Weights of a small image VAE.
Model: 64-pixel images, encoder activation silu.
Rows from block 5 of the encoder of a small image VAE, named by matrix and row number. Rows with one number belong to one channel. Each number is 200 + 40 x the weight over its row's rms, rounded and kept within 0 to 999. All counts start at 0.
After each channel's rows are labels from the 100 images, of 14976, where the channel reaches its highest value: "strongest on" is what is common among them. Only what is clearly more common there than usual is listed. The data: rendered scenes of toy objects such as cars, trees, mugs and chairs. In brackets: how many of the 100, against the usual share in percent.
# convs1: 3x3 conv (encoder.blocks.5.convs.1.weight, 112x112x3x3, each kernel summed), inputs 0-111
# convs2: expand pointwise conv (encoder.blocks.5.convs.2.weight, 448x112x1x1, transposed), outputs 0-89

convs1.79,197,152,187,251,190,175,213,191,207,191,250,267,185,192,116,161,224,225,263,226,155,124,211,210,151,211,211,269,183,213,124,154,178,138,203,133,215,183,129,208,222,191,257,291,216,185,139,152,270,215,227,180,139,207,201,246,152,196,234,201,229,177,249,175,270,205,193,185,225,215,235,257,225,226,167,210,165,181,206,205,181,135,218,254,210,112,228,262,223,142,211,167,224,215,224,120,197,192,208,241,225,103,215,163,209,283,238,211,194,154,163,234
convs2.79,198,249,211,222,206,159,199,222,305,196,201,223,181,199,184,224,209,201,189,180,238,223,192,295,197,217,205,218,227,233,216,163,210,209,318,200,227,225,215,255,210,242,234,236,156,205,215,197,277,220,190,210,200,211,282,177,281,189,135,236,224,276,270,209,172,200,182,262,223,190,132,246,217,178,223,198,214,120,252,208,199,322,88,274,199,183,202,215,194,235
strongest on: count: one (89 vs 33.3)

convs1.50,233,228,185,221,256,169,162,239,220,189,98,173,248,167,187,159,151,180,206,217,220,180,144,214,219,177,198,170,164,191,238,224,215,181,175,260,150,173,234,219,181,293,119,216,96,212,214,157,164,213,229,183,137,181,155,254,261,262,128,198,165,205,158,237,228,208,179,199,148,266,219,250,208,256,186,277,232,158,154,187,230,249,249,145,234,250,192,259,238,256,269,217,215,166,178,248,230,214,164,213,206,277,226,222,210,167,123,190,209,218,192,217
convs2.50,215,185,220,229,153,105,227,131,157,248,219,168,210,168,139,205,213,172,279,199,197,234,198,263,193,218,218,170,112,202,189,178,212,270,201,211,162,210,201,202,166,194,201,258,165,195,224,175,177,170,171,222,111,205,239,176,249,178,141,236,221,188,212,242,238,200,221,157,190,154,200,193,207,256,180,217,103,172,75,151,155,176,202,285,200,174,214,168,155,245
strongest on: count: one (69 vs 33.3); airplane (28 vs 6.6)

convs1.42,186,177,171,267,189,273,221,178,225,266,198,224,182,251,174,133,240,218,277,220,211,292,278,152,179,194,170,192,246,181,173,158,198,162,205,177,220,179,170,177,248,123,243,176,170,183,183,219,233,141,112,126,172,204,195,118,235,98,208,182,251,161,249,170,162,144,146,175,230,164,217,230,232,227,210,258,198,296,202,191,226,325,222,201,227,198,210,152,185,224,171,227,222,179,214,172,180,242,166,198,205,190,147,198,170,204,209,209,200,155,207,192
convs2.42,224,215,270,209,272,263,129,309,239,167,212,164,178,224,202,216,183,172,173,176,220,179,219,172,220,256,199,222,81,217,244,178,225,202,218,202,264,195,187,176,135,217,200,124,179,207,154,222,194,221,225,222,172,223,184,162,156,248,211,214,183,179,142,173,188,229,176,183,190,198,186,209,153,166,167,157,305,274,180,238,208,204,182,226,209,227,227,297,203,163
strongest on: red object (44 vs 15.9); orange object (35 vs 15.4); its colour: red (31 vs 8.4); its colour: orange (25 vs 8.1)

convs1.26,190,183,218,240,203,202,201,183,284,259,191,234,261,197,180,204,204,139,275,233,224,216,164,288,194,246,309,229,155,236,182,203,252,263,223,232,208,246,181,211,273,149,221,197,181,218,257,189,196,260,192,198,176,235,186,194,192,257,135,200,186,221,269,155,229,127,147,206,210,265,240,257,146,192,122,158,204,265,214,265,265,242,190,221,226,183,183,153,183,248,214,221,148,161,181,234,213,223,163,184,144,154,213,233,242,167,203,180,186,198,113,168
convs2.26,194,121,188,186,175,121,124,241,88,252,198,182,253,157,271,142,222,231,224,185,210,247,119,176,172,197,154,206,117,217,219,201,221,80,201,211,232,135,181,147,175,104,195,248,199,132,208,183,137,223,205,145,207,234,85,176,158,191,236,232,128,227,147,196,111,176,217,186,245,247,128,257,231,222,214,230,209,297,138,184,202,126,146,162,188,180,173,44,175,187
strongest on: black object (37 vs 14.8); its colour: black (29 vs 7.6)

convs1.5,228,201,143,184,151,246,231,124,196,187,237,161,262,117,123,151,200,202,195,177,184,288,257,180,230,151,138,237,184,173,183,189,222,269,238,243,227,248,216,144,199,223,180,204,213,171,220,200,135,178,196,174,184,183,141,193,244,154,235,180,116,131,179,171,115,131,187,141,203,144,230,171,188,163,194,179,180,205,226,207,116,177,203,139,148,156,153,154,247,259,199,214,198,210,194,159,184,258,215,238,154,184,189,131,188,163,189,165,230,273,190,225
convs2.5,197,224,212,183,197,191,193,270,195,228,217,220,188,125,182,203,219,183,244,208,197,169,177,178,222,221,180,225,224,213,136,253,210,202,139,212,189,154,232,165,279,127,141,178,176,190,109,146,154,163,203,209,155,138,240,244,257,214,173,229,201,236,249,396,179,183,159,281,166,161,238,216,256,282,203,161,204,200,186,257,258,163,210,180,146,233,166,146,93,185
strongest on: red object (35 vs 15.9); its colour: red (26 vs 8.4)

convs1.108,243,238,132,211,186,153,227,152,210,143,241,136,203,154,197,185,253,193,113,154,270,200,232,235,121,221,184,201,146,224,206,171,176,180,211,127,260,207,216,132,213,182,212,192,257,114,171,151,135,271,198,145,143,218,189,247,154,225,278,145,165,272,246,164,228,207,191,274,217,174,164,221,178,204,227,189,201,173,195,248,183,265,189,219,215,179,236,237,277,263,182,193,168,261,181,218,251,234,161,213,199,157,206,188,194,189,136,206,263,217,204,206
convs2.108,235,234,184,181,163,255,178,212,272,183,191,245,201,180,196,237,187,170,206,161,247,185,240,254,177,267,213,275,168,150,235,210,229,153,210,263,159,252,229,208,201,235,222,221,174,309,195,177,267,198,210,175,224,172,204,199,234,205,174,197,206,224,375,240,261,220,230,205,217,202,187,165,149,262,205,212,182,308,288,164,206,178,256,143,167,228,241,252,249,162
strongest on: light from behind the camera (57 vs 25.5)

convs1.62,221,119,201,185,231,209,169,219,248,175,259,225,129,172,125,240,217,201,167,241,222,232,159,216,204,141,281,164,161,228,233,217,158,176,258,190,272,272,185,198,244,221,146,184,249,173,210,142,215,156,197,251,145,244,201,225,205,257,229,183,228,149,217,190,270,283,167,238,245,281,248,185,230,237,270,208,146,180,247,218,225,199,169,224,275,186,196,268,209,160,211,218,181,152,237,162,274,203,263,246,254,148,199,229,229,242,219,182,206,186,197,177
convs2.62,227,147,166,218,161,184,199,280,130,213,180,130,236,200,165,220,141,213,208,153,183,242,249,270,176,200,223,181,249,214,185,276,152,116,255,165,192,222,235,231,116,313,191,174,199,191,207,218,179,202,151,244,149,273,227,183,200,192,202,206,250,169,190,121,273,221,117,198,230,242,202,183,255,226,186,188,194,147,181,219,161,105,187,174,193,135,167,228,225,211
strongest on: light from behind the camera (64 vs 25.5); count: one (60 vs 33.3)

convs1.100,163,190,224,249,155,212,214,211,160,145,179,211,259,158,187,161,229,195,266,181,199,174,172,103,211,218,197,34,180,192,181,147,103,163,195,175,230,139,138,144,176,197,246,216,214,193,167,211,252,212,166,197,165,145,197,203,158,174,239,186,162,178,186,188,201,205,159,277,203,196,170,146,189,162,253,261,191,161,207,167,204,162,238,254,257,227,207,249,233,144,174,229,187,221,198,212,249,178,195,222,239,213,191,228,184,161,151,139,99,217,142,162
convs2.100,69,132,177,190,259,172,188,305,361,123,158,203,220,205,223,182,167,157,179,209,185,186,178,194,196,218,142,233,141,118,226,252,196,184,292,289,306,134,179,149,249,203,155,213,215,202,260,168,250,175,217,147,255,129,181,228,122,203,110,225,158,378,234,198,187,195,197,256,161,203,249,190,226,193,201,154,193,301,179,175,258,189,296,154,175,247,155,242,205,224
strongest on: light from behind the camera (56 vs 25.5)

convs1.92,228,237,180,221,183,164,242,163,196,217,261,203,207,224,112,228,216,208,203,177,249,243,235,195,186,164,260,210,144,153,157,191,167,164,204,210,213,209,180,199,210,171,287,238,225,173,207,227,162,156,255,202,182,192,113,180,199,174,242,150,256,193,203,201,170,161,145,186,222,217,220,203,255,216,229,205,187,278,234,243,221,172,166,263,232,73,193,293,125,154,270,188,207,241,200,176,240,203,234,287,211,101,148,211,212,204,217,141,253,194,146,236
convs2.92,242,282,179,209,202,175,229,195,189,213,173,141,206,209,234,185,192,220,212,214,218,218,220,225,225,197,254,186,199,210,230,163,208,190,219,204,265,234,263,252,173,265,144,191,190,200,177,154,216,243,194,247,218,187,268,217,268,188,152,170,259,205,234,122,161,204,182,302,207,191,175,184,185,186,214,216,178,209,219,221,214,181,174,267,214,193,209,239,206,219
strongest on: count: one (85 vs 33.3)

convs1.22,169,138,187,193,164,215,209,150,177,168,214,219,204,138,189,159,261,190,215,257,224,258,223,114,213,210,205,273,195,203,271,209,191,143,206,249,204,223,124,170,174,224,205,198,188,173,184,234,187,152,213,193,177,260,215,138,226,143,180,195,173,141,136,169,199,330,143,200,218,156,256,244,161,149,244,188,162,142,167,103,134,279,252,206,163,232,231,209,170,244,181,134,208,203,204,196,197,198,124,192,174,217,195,210,149,267,233,230,195,219,177,223
convs2.22,223,225,158,215,144,267,153,122,88,261,217,196,157,201,218,208,228,312,165,224,240,202,208,183,250,169,240,220,226,187,193,141,160,165,198,99,164,240,266,227,151,217,276,283,186,161,137,144,205,219,225,249,219,109,260,131,159,172,223,191,270,127,222,200,184,219,212,175,227,197,204,215,208,200,199,286,193,245,168,184,200,175,210,207,210,209,170,184,176,176
strongest on: black object (36 vs 14.8)

convs1.46,78,200,159,234,146,192,257,245,280,190,229,191,210,214,190,207,202,192,167,165,230,168,223,255,188,203,211,151,174,208,214,164,250,164,171,245,233,193,202,50,265,140,210,223,185,192,161,245,197,119,202,135,188,190,168,180,212,245,157,274,175,273,190,221,191,168,94,244,224,234,123,178,183,222,194,215,163,151,168,223,156,244,172,210,203,219,200,209,229,209,246,137,252,201,192,170,221,212,161,191,195,220,210,223,204,135,140,177,160,166,235,164
convs2.46,208,181,227,273,220,219,199,189,265,213,213,205,209,124,172,180,195,258,258,200,173,138,210,275,178,192,208,181,248,202,154,206,205,231,244,178,217,184,142,182,171,226,176,195,180,178,176,229,227,166,154,211,275,149,192,123,170,181,220,255,180,160,195,205,225,219,188,224,235,199,166,211,218,191,200,185,272,201,169,240,205,187,215,150,156,188,208,146,193,154
strongest on: light from behind the camera (54 vs 25.5)

convs1.2,258,205,156,237,135,187,242,187,176,170,155,178,166,182,200,146,250,229,187,177,183,203,215,205,251,168,195,160,261,141,226,200,181,167,180,184,152,188,207,154,112,206,299,124,219,233,266,118,240,172,201,162,186,206,179,197,237,210,205,224,154,224,175,208,174,255,132,216,200,196,187,134,146,160,239,198,191,201,185,149,169,190,164,157,137,50,192,159,170,283,226,228,141,196,202,261,185,226,239,251,154,273,179,173,181,199,209,152,196,215,186,199
convs2.2,156,134,203,200,244,214,211,149,197,191,194,179,183,205,163,188,221,198,218,197,184,179,138,224,197,190,162,182,180,195,195,133,170,209,163,216,216,161,242,149,175,196,227,200,208,220,198,199,208,204,208,162,240,180,179,204,140,170,206,188,143,216,218,149,159,186,217,151,201,215,224,191,227,216,196,199,150,154,181,171,201,198,159,111,216,192,169,160,191,222
strongest on: count: one (86 vs 33.3)

convs1.25,241,174,210,173,152,192,188,184,149,233,197,209,259,236,79,242,188,171,185,164,140,148,185,146,219,188,237,160,212,149,149,190,168,205,254,231,262,231,266,256,209,196,153,205,196,127,247,210,219,185,170,193,197,197,190,232,143,235,208,152,186,159,0,152,197,265,283,253,238,168,155,168,189,219,204,178,173,191,171,168,152,165,224,232,242,216,178,139,166,191,194,164,168,184,202,185,224,199,175,198,238,214,203,186,171,181,212,163,181,172,192,216
convs2.25,228,218,207,222,254,191,230,170,115,233,196,169,215,221,197,178,195,141,237,143,216,252,223,202,159,140,224,225,273,185,274,201,230,195,163,175,237,211,202,228,179,240,268,181,228,218,254,238,219,236,215,221,159,223,219,229,230,199,216,254,216,352,257,134,193,203,187,139,176,225,216,220,192,204,203,219,223,247,241,211,169,249,244,251,172,190,168,185,194,203
strongest on: light from behind the camera (53 vs 25.5); red object (39 vs 15.9)

convs1.14,202,219,165,177,184,177,205,163,160,235,192,170,189,151,174,160,211,217,194,234,226,99,187,129,142,205,194,142,164,247,190,124,221,177,205,190,220,220,202,126,177,189,261,191,116,169,234,207,220,203,146,208,134,128,155,164,116,189,278,181,208,156,172,252,174,204,115,224,114,104,245,148,173,151,230,204,189,165,218,65,136,198,164,210,199,202,199,154,167,206,230,228,170,162,170,182,171,195,174,232,181,227,216,210,187,217,187,169,190,201,150,201
convs2.14,144,184,332,214,194,275,214,251,289,221,274,210,196,132,215,222,163,314,170,266,175,206,143,241,143,196,127,125,247,190,135,148,160,210,304,124,197,144,226,155,172,154,228,220,166,183,252,230,278,150,141,123,165,269,151,191,134,157,189,270,130,162,161,257,229,203,151,201,148,206,190,200,187,200,174,157,235,155,123,133,231,206,179,161,164,222,213,186,181,216
strongest on: light from behind the camera (53 vs 25.5)

convs1.102,218,230,149,202,223,204,225,210,81,188,195,213,216,244,160,182,177,238,286,234,205,121,246,164,220,227,229,269,201,200,76,152,216,155,207,91,210,188,125,169,196,238,233,201,131,195,163,205,193,229,226,192,159,146,167,224,214,203,298,182,221,230,105,192,217,258,232,228,127,247,200,214,181,216,168,149,200,234,178,245,140,224,216,216,189,192,217,183,199,198,209,238,210,181,210,183,208,270,178,239,220,245,210,243,148,149,200,252,221,251,162,213
convs2.102,182,200,147,203,149,132,279,193,186,158,100,265,211,225,176,211,156,192,188,168,212,220,153,167,228,218,160,118,91,114,135,126,189,238,167,233,299,155,253,202,147,224,273,178,241,209,221,210,92,216,201,144,232,290,187,231,165,187,179,222,155,107,295,148,212,178,128,202,202,172,140,169,218,229,199,204,190,140,139,140,169,217,221,188,234,201,166,330,229,236
strongest on: count: one (63 vs 33.3)